{
  "dataset": "songs of 200 made-up bird species, synthesised, often over outdoor noise",
  "targets": ["pitch"],
  "num_classes": 3,
  "norm": "layernorm",
  "mlp_ratio": 2,
  "fused_qkv": true,
  "parallel_block": false,
  "num_experts": 8,
  "pooling": "class_token",
  "optimizer": "soap",
  "max_precond_dim": 1536,
  "adaptive_grad_clip": 0.02,
  "lr_schedule": "linear",
  "warmup_steps": 370
}
Rows from block 2 of a small sound classifier, named by matrix and row number. Rows with one number belong to one neuron. Each number is 128 + 24 x the weight over its row's rms, rounded and kept within 0 to 255. All counts start at 0. After the name is the row's rms in percent of the matrix's.
After each neuron's rows are labels from the 100 clips, of 14976, where the neuron reaches its highest value: "responds to" is what is common among them. Only what is clearly more common there than usual is listed. The data: songs of 200 made-up bird species, synthesised, often over outdoor noise. In brackets: how many of the 100, against the usual share in percent.
# fc1: MLP up (model.blocks.2.mlp.fc1.weight, 512x256), inputs 0-85
# fc2: MLP down (model.blocks.2.mlp.fc2.weight, 256x512, transposed), outputs 0-85

fc1.386 106 [160 101 156 183 102  95 153 136  94 119 125  86 150 102 149 156 126 120  94 118 119  97 112  75 143 102 136 124  96 121 106 166 161 124 135 121 115 141  98 104 123 154 175 170 130 139 110 170 160 128 134 137 105 132 155 149 186 146  63 138 114 111 150 129 142 140 133  86 104 151 116 100 148 120 114 156 111 174 150 130 161 138 154 118 101 126]
fc2.386 099 [117 107 150 148 167 142 102 128 145  87 128 102 171 156 136 147 121 127 128 168 158 149 121  91 143 114 147 183 118 115 112 100 110 126 111 140 135 121 158  63  89 167 121 160 110 123 102 116 145 126 127 156 125 154  61 103 141 125 139 140 111 130 106 146 170 153 110 120 126 150  88 157 120  79 113  96 150 118 131 113 117 143  95  83 139 152]
responds to: text has "over" (89 vs 57.3); crickets (43 vs 14.6); rain (35 vs 14)

fc1.433 083 [110 100  77  97 156 136 129 114 130 123 132 133 125 128 127 121 151 157 175 113 132 116 119 115 161 139 148 108 105 126 125 150  68  64 108 169 146 129 126  85 148 109 144 102 106 115 136 139 169 120 102 111  86 139 118 131 127 131 166 134 142 111 149 122 107 120  95 107 118 138 155 144 142  81  88 115 103 146 126 123 154 109  76 129 106 159]
fc2.433 089 [ 87 123 103 112 105  91 138 149 115 165 102 135  94 143 121 106 100 118 146 137 109 146 136 161  79 124 128 149 131 121  84 139 158 116  80 117 124 148 121 139  92 156 131 125 104 130 122 142 147 105 138 138 112 125 149 194 108 156 108 126 109 135  88  74 188 111 128 147 167 130 139  84 121 135 100 115 151 106 153 149 151 160 155 109 145 142]
responds to: crickets (43 vs 14.6)

fc1.10 117 [124 133 133 120 136 144 123 119 123 136 158 124 136 102 109 131 133 144 162 119 159 113 145  79 146 127 144 104 126 155 104 165  79 134 146 122 155 139 140 154 171 134 164 126 146  91 122 127 105 176 148 137 130 130 116 144  75  97 136 134 133 135 103 137 172 149 152  81 125 131 123 119 129 149 106 128 128  97 140 102 130 148 129 134 121 125]
fc2.10 109 [158 163 123 127 147 150 116  92 140 115 160 116 125 134 147  96 145 148 121 118  90 127 147  61 109 143 128 115 132 118  50 153  85 143 176 114  97 109 124 112  94  84 147 159 102 131 143  91 120 144 126 120 143 104 130  66 169 100 101 155 197 121 110 154 164 122 141 134 124 118 134 115 148 145 142 135 162 139 144 159  82 127 146 129 119 119]
responds to: crickets (66 vs 14.6)

fc1.26 081 [113 103 137 140 111 140 137 133 108 137 167 144 130 102 127 102 128 131 128 129 161 122 104 145 105 152 127  94 160 109 125 132 124 117 127 106 129  99 118 155 170 170 133 108 119 197 100 135 151 127 113 122 131 160 118 149 143 143 127 140 128  88 141 134 103 176 155 102 163 101 162 140 162 127 116 112 162  98  99 115 107  93 132 149 134 125]
fc2.26 079 [132 132 153  81  86 171 118 158 149 104 121 134 143 123 166  90 119  88 147 163 135 141 153 125 132  85 154  77 121 137 158  92 136 125  94 184 141 111 127 152 124 123 145 134 108 124  87 112 153 118  92  75 161 158 104 137 120  91 147 139 159 106 155 149  76 130 134 105 147 165  74 126 140 134 121 109 140 110 118 110  83 136 143 168 122 145]
responds to: high song (92 vs 23.7); reverberation (70 vs 40.5); text has "reverberant" (70 vs 40.5); text has "room" (70 vs 40.5)

fc1.198 097 [112 176 140 123 151 145 109 111 118 133 103 109 107 127 171  97  94 119 155 142 167 137 118 110 167  99 105 100  87 124 116 138 121 145 154 108 134 152  43  82 149 121 144 131 143  90 128 118 111 108 112 136 107 133 128 150 123 103 110 125  99 120 147  99 124 142 104 131 130 142 109  84 123 112 131 104 125 120 154 148 167 148 159 129 137 123]
fc2.198 098 [131  79 141 177 139 143 112 152 155 112 170 153  99 140 132 127 180 149  74 158 119 116 122 147 127 132 110 125 114 118 107 119 133 136 124 137 122 157  86 164 167 169 102 102 114 135 103 126 112 121 121 145 135 177 167 124 140 130  95 114 132 114 166 141 101 121  54  91 156 102 157 166 106 138 121 117  92 114 123  87 122 126 133 173 131 124]
responds to: steady whistle (55 vs 25.2); first syllable: steady whistle (51 vs 16.3); rain (40 vs 14)

fc1.142 087 [ 77 125 150 134 147 116 162 133 129 102 136 114 114 134 162  96 136 107 102 141 144 128 110 139 139 104 131 103  99 107 125 150 144 139  93 106 141 154 130 141 110 117 103 124 136  92 120 135 109 157  93  92 127 157 110 105 120 181  64  92 130 142 104 134 122 174 136 151 129 109 133  98  80 160  99 148 109 149 141 121 108 122  74 169 111 169]
fc2.142 091 [121  89 135 159 144 191 136 105 120 135 102 132 133  94 103 116 124 134 135 158 174 140 120 130 170 150 154 103 117 164 142 144  79 152 138 121 147 144 152 108 156 113 141 115 170 166 146 138 126 121 121 138 122  93 135 163 141 178 108 173 140 136 129 114  98 176  88 111 166 111 145  96 145 131 121 117 146 145 133  92 149 149 139 133 106 137]
responds to: steady whistle (70 vs 25.2); first syllable: steady whistle (65 vs 16.3)

fc1.346 090 [141 125 140 130 129 171 132  95 134 119 113 107 131 126 147 149 146 126 145 130 114 115 131 132 150 184 101 119  79 176 105 137 124  72 201 108 163 149 143 110 115 143 132 127 104 102 133 166 156 128 155 152 138 126 127 147  94 119 131 132 134 163 191 145  85 141 147 126 131 137 162 122 123 113 118 133 120 142 131 100 176 125 122 165 109 118]
fc2.346 081 [136  56 117 131 114 109 130 105  87 145  84 153 143 131 156 136  98 135 140 119 116 136 167 146 109 153 121  88 122 125  92 137 122 123 190 144 112 151  88 161 139 121 131 156 151  89 122 118 123 162 150 130 161 131 121 165 129 117 142 129  98 115 143 138 115 167 123 153  96 149 109 152 137 148 141 114 171 139 147 214 152 125 124 131 131 117]
responds to: text has "over" (91 vs 57.3); crickets (83 vs 14.6); high song (60 vs 23.7); clipping (36 vs 8.1)

fc1.162 102 [110 131 123 163 129 151  92 114 114 104 108 141 121 103 123  97 159 129 178 120 109 128  93 137  92 133 146 160 147 125 114 110 119 117 156 132 145 118 192 122 147 126 143 129 109 104  91 115 196 161 152 155 100 151 140 128 136 102 167 118 148 173 114 109 144 135 132 144 131 133 123 114 119  99  84 149 118 134 137 130 134 132 114  90 148 149]
fc2.162 103 [147 129 131 126 155 160  90 145 122 129 112 122 155 118 140 119 172 133  75 119 107 114 135 141 110 115 145 134 119 120 124 109 100 125 122 153  83 168 138 149 138 100 163 122 113 158 128  87 100 134 196 124 166 119 106 156  94  92 112 128 133 117 146 137 129 120  91 138 104 104 145 110 127 112 143 186 121 128 111 101 102  84 126 151 151 174]
responds to: text has "over" (92 vs 57.3); crickets (77 vs 14.6)

fc1.345 098 [127 131 119 120  80 114 133  98 164 107 111 132 121 121 182 128 130 181 118 154 139 101 141 133 121  95 119 119 112 142  89 122 137  99 180 111 135 136  84 172 118 120 125 130 114 147 146 176 127 145 122 142 107 107 101 113 156 122 121 148  92 167 125  87 129 120 145 121 130 144 133 122 110 147 101 134  99 123 138 125 117 112 125 118 136 162]
fc2.345 095 [158 116 135 105 121 134 135 145  71 120 123 130 152 158 141  99 152 148 135 107 153 160 154 145 103 118 142 154 138 165 135 124 126 101 170 147 145 131 116 165 115 144 104  92 112  49  91 164 100 118 123 123 152 167 127 167  88 144 127 135 191 135 154  93 135 121  94 124 120 140 151 159 104 157 130 140 137 164 127 112 135 111 141 131 126 167]
responds to: text has "over" (92 vs 57.3); crickets (89 vs 14.6)

fc1.183 086 [146  89 155 106 109 101 129 114 143 128 131 130 157 103 133 143  82 115 126 126 102 130 109 131 134 182 154 102 108 163 142 145 148 140 110 126 123  87 131  96 107  83 139 158 105 154 151 114 102 127 125 111 163 157 118 161 126  97 166 122 139 139 142 133 134 121  94 113 150 171  85 122 136 117 125 168 121 104 129  87 116  92 136 137 118 138]
fc2.183 087 [147  96 115 156 150 146 114 102 130 162 130 153 157 153 168 101 142 144 153  87 134 121 125 114 103 138 138  88 127 147  99 116 147 116 133 176 133 182 158 172 113 148 129 136 148 162 112 141 130 136 121 154 132 164 114 151 130 110  88 117 118 112 121 165 127  98 127 119 131 125 144 114  93 153 114  97 149 123 135 125  93 121 136 117 128 113]
responds to: text has "over" (89 vs 57.3); wind (41 vs 14.5)

fc1.249 092 [ 88 142 130 114  88 109 108 132 102  96 146 130 123  78 135 112 124 120 194 122 129 152 116 156 155 130 127 169  83 197 125 109 117 145 141 104 118 100 112 116 165 132 146 141 160  99  99 135 135 154 104  89 115 114 155 154 133 129 149  95 107 104 109 162 114 136 123 116 125 101 137 129 113  88 112 125 139 131  94 148 160 129 127 141 139 156]
fc2.249 101 [111 116 124 114 113 141 147 141 112 173 112 160 125 113 117  91 181 121 107 134  95 111 117 128 147 115 144 174 134 149 108 114 135 133 157 158 123  83 139 126 122 137 176 121 148 162 159 108 133 127 145 133 123 146 159 166 164 149 159  88 150 171 116 139 170 156 166 102 124 108 161 121 152 114 137 112 109 132 123 106 168 185 104 103 144 125]
responds to: text has "over" (88 vs 57.3); crickets (63 vs 14.6); high song (57 vs 23.7)

fc1.332 082 [114 153 118 120 134 129 119 121 131 176 100 173 105  81 125 134 118 136 117 147 120 113  92 123 103 138 123 120 128 173 131 145 128 150 104 120  93 114 170 115  95 118 133 133 129 105 125 155 151 123 132  88  99  98 140  80 157  87 140 147 119  95 110 169  84  85 145 109  90 144 146 143 120 155 126 129 145 128 159 145 124 168 108 146 145 137]
fc2.332 101 [115 140 115  86 143 122 154 175 127 137  81 102 116 138 125 147 123 136 161 137 158 126 103 122 117 103 112 136 143 125 103 110 155 116 132 133 126 102 179  88 116 127 148 132  93 143 103 133 148 140 108 169  75 139 130 153 101 161 128 131 104 140  85 129 100 114 143 118  93 136 120 149 112 137 143 167 114 163 123  92 103 113  92 131 144 156]
responds to: steady whistle (80 vs 25.2); first syllable: steady whistle (73 vs 16.3); pitch: high (57 vs 23.7)

fc1.328 085 [123  88 105 107 105 112 153 142 109 138 144 164 138 121 104 122 156  93  97 149 105 145 110 101 139 124 146 139 106 120 149 107 121 141 135 107 115  85 185 124 172 102 103 143 153 110 134 124 154 126  84 131 141 139 160 149 114 106 140 127 109 127 132 108 134 127 156 161 142 121 146  78 161 113 129 106  95 161 137  97 113  99  99 128 120 135]
fc2.328 093 [128 167 114 108 137 126 136 105 157 118 122 138 158  83 158  91 145 191 108 101 161 127 146 176 119 106 138 111 122 136  99 136 160 162  93 117  87 120 149 157 119 168 129 114  98 135 157  90 152 168 124  84 172 110 163 102 118 125 126 150 134 183 143 129 132 122 144 164 154 148 101 162 145 125 111 108 111 153 143 132 121 116 120 137 116 126]
responds to: crickets (67 vs 14.6)

fc1.267 105 [130 125  86 142 175 103 170 119 110 181 163 144 147 131 112 157 137 132 117 138 119 100  92 161 117 130 147 133  59 126 125 104 120  99  96 144 104 143 123 103 113 116 150 146 116 165  86 134 101 159 180 132 110 160 104 113 112 136 146 136 146  92  92 136 117 115 145 169 140 143 120 181 146 120 120  71 115 107 140 152 131 141 185 117 139 135]
fc2.267 095 [133 143  97  83 124 170 136 159 123 136 167 135 106 139 145 158  88 130 101 119 123 120 110  85 131 118  98 112 128 126 130 161 122 132 134 140  86 104 130 119 130 151 103 151 129 197 152 122 135 114 133 174 108  89 126  96 125 116 127 111  41 103 121 146 121  92 133 145 131 114 121 146 126 105  96 150 136 145 149 118 105 129 145 121 129 150]
responds to: high song (100 vs 23.7); warble (80 vs 18.4); first syllable: warble (48 vs 9.7)

fc1.235 127 [110 138 132 101 122 129 119 150 100 153 136  96 112 138 147 137 147 120 144 138 134 127  76 156 141 131 115 136 156 153 121 117 159 122 135 129 107 121 101 122 142 114 122 121 118  95 157 131  55 119 110 123  88 123 124 111 108 148 139 107 139 109 104 155 124 113 140 158 107 161 202 157 126  68 146 150 200  79 142 121 129 100 120 109 157 155]
fc2.235 105 [106  92 140 132 152 115 109 118 132 124  99 122 175 102 167 101 104 131 101  99 128 123 113  77 142 113  72 133 153 135 161 152 152 137 106 128 176 128 154 138 133 132  99 112 134 176 147 160 126  93 125 121 135 148 154 127 146 134 137 128 128 133 122 131 118 136 137 140 155 115 102 114 117 143 110 108 150 155 103 113 119 101 178 136 147 122]
responds to: high song (75 vs 23.7); steady whistle (57 vs 25.2); first syllable: steady whistle (38 vs 16.3)

fc1.320 107 [131 131 140 157 140 111 137 128 134 115 129 117 109 104  88 137 122 156  97 125 101 133 151 110 129 122 103  99 116 152 144 161 138 157 142 139 117 185 112 109 134 132 168 113  85  98 134 113 130 139 128 121 159 114 107 132 141 114 174 133 118 146 116  83 146 155 101 115 127 116  94 152 126  82 115 131 115 111 105 115  70 122  97 141 145 138]
fc2.320 112 [ 91 104 121 162 138 132 135 153 147 142 167 117 143 135 123 119 112  87  96 120 114 126 129 112 145 140 108 153 120 129 168 153 149 121 105 134 126 197  99 108 142  97  97 135 152 147 134  98 112 132 141  84 121 147 109 131 125 106 147 102 153 133 120  74 126 131 136 117 112 112 129  78 114 130 105 125 132  97 128 127 197 132  97  88 197 110]
responds to: crickets (33 vs 14.6)

fc1.308 088 [127 103 125 121 123 141 119 115 144 151 131 114 124 167 119 128 132 150 110 162 164 135 148 119 149 134 120 102 105 117 113 127 120 135 124  80 189 129 105  93 138 124 114 154 122 101 174 109 157 151 148 126 106 118  86 132 130 117 112 110 111 144 159 152 113 157 148 140 136 100 127 138 140 117 108 156 113 155 123 142  98 136 111 109 108 148]
fc2.308 099 [109 111 133 132 126 102 117 182 128 174 153 150 168 120 119 114 162 143 107 121 110 152 127 141 134 118 126 114 150 154 126 151 141 136 142 154  98 125  97 152 124 159 109  91 137 145 135 101 137 185 119 147 132 170 115 130 112 107 107 152 105 126  90 121 136 120 111 146 160 131 118 160 149 151 138 129 127 197 125  99 122 146 155 144 102 119]
responds to: crickets (33 vs 14.6)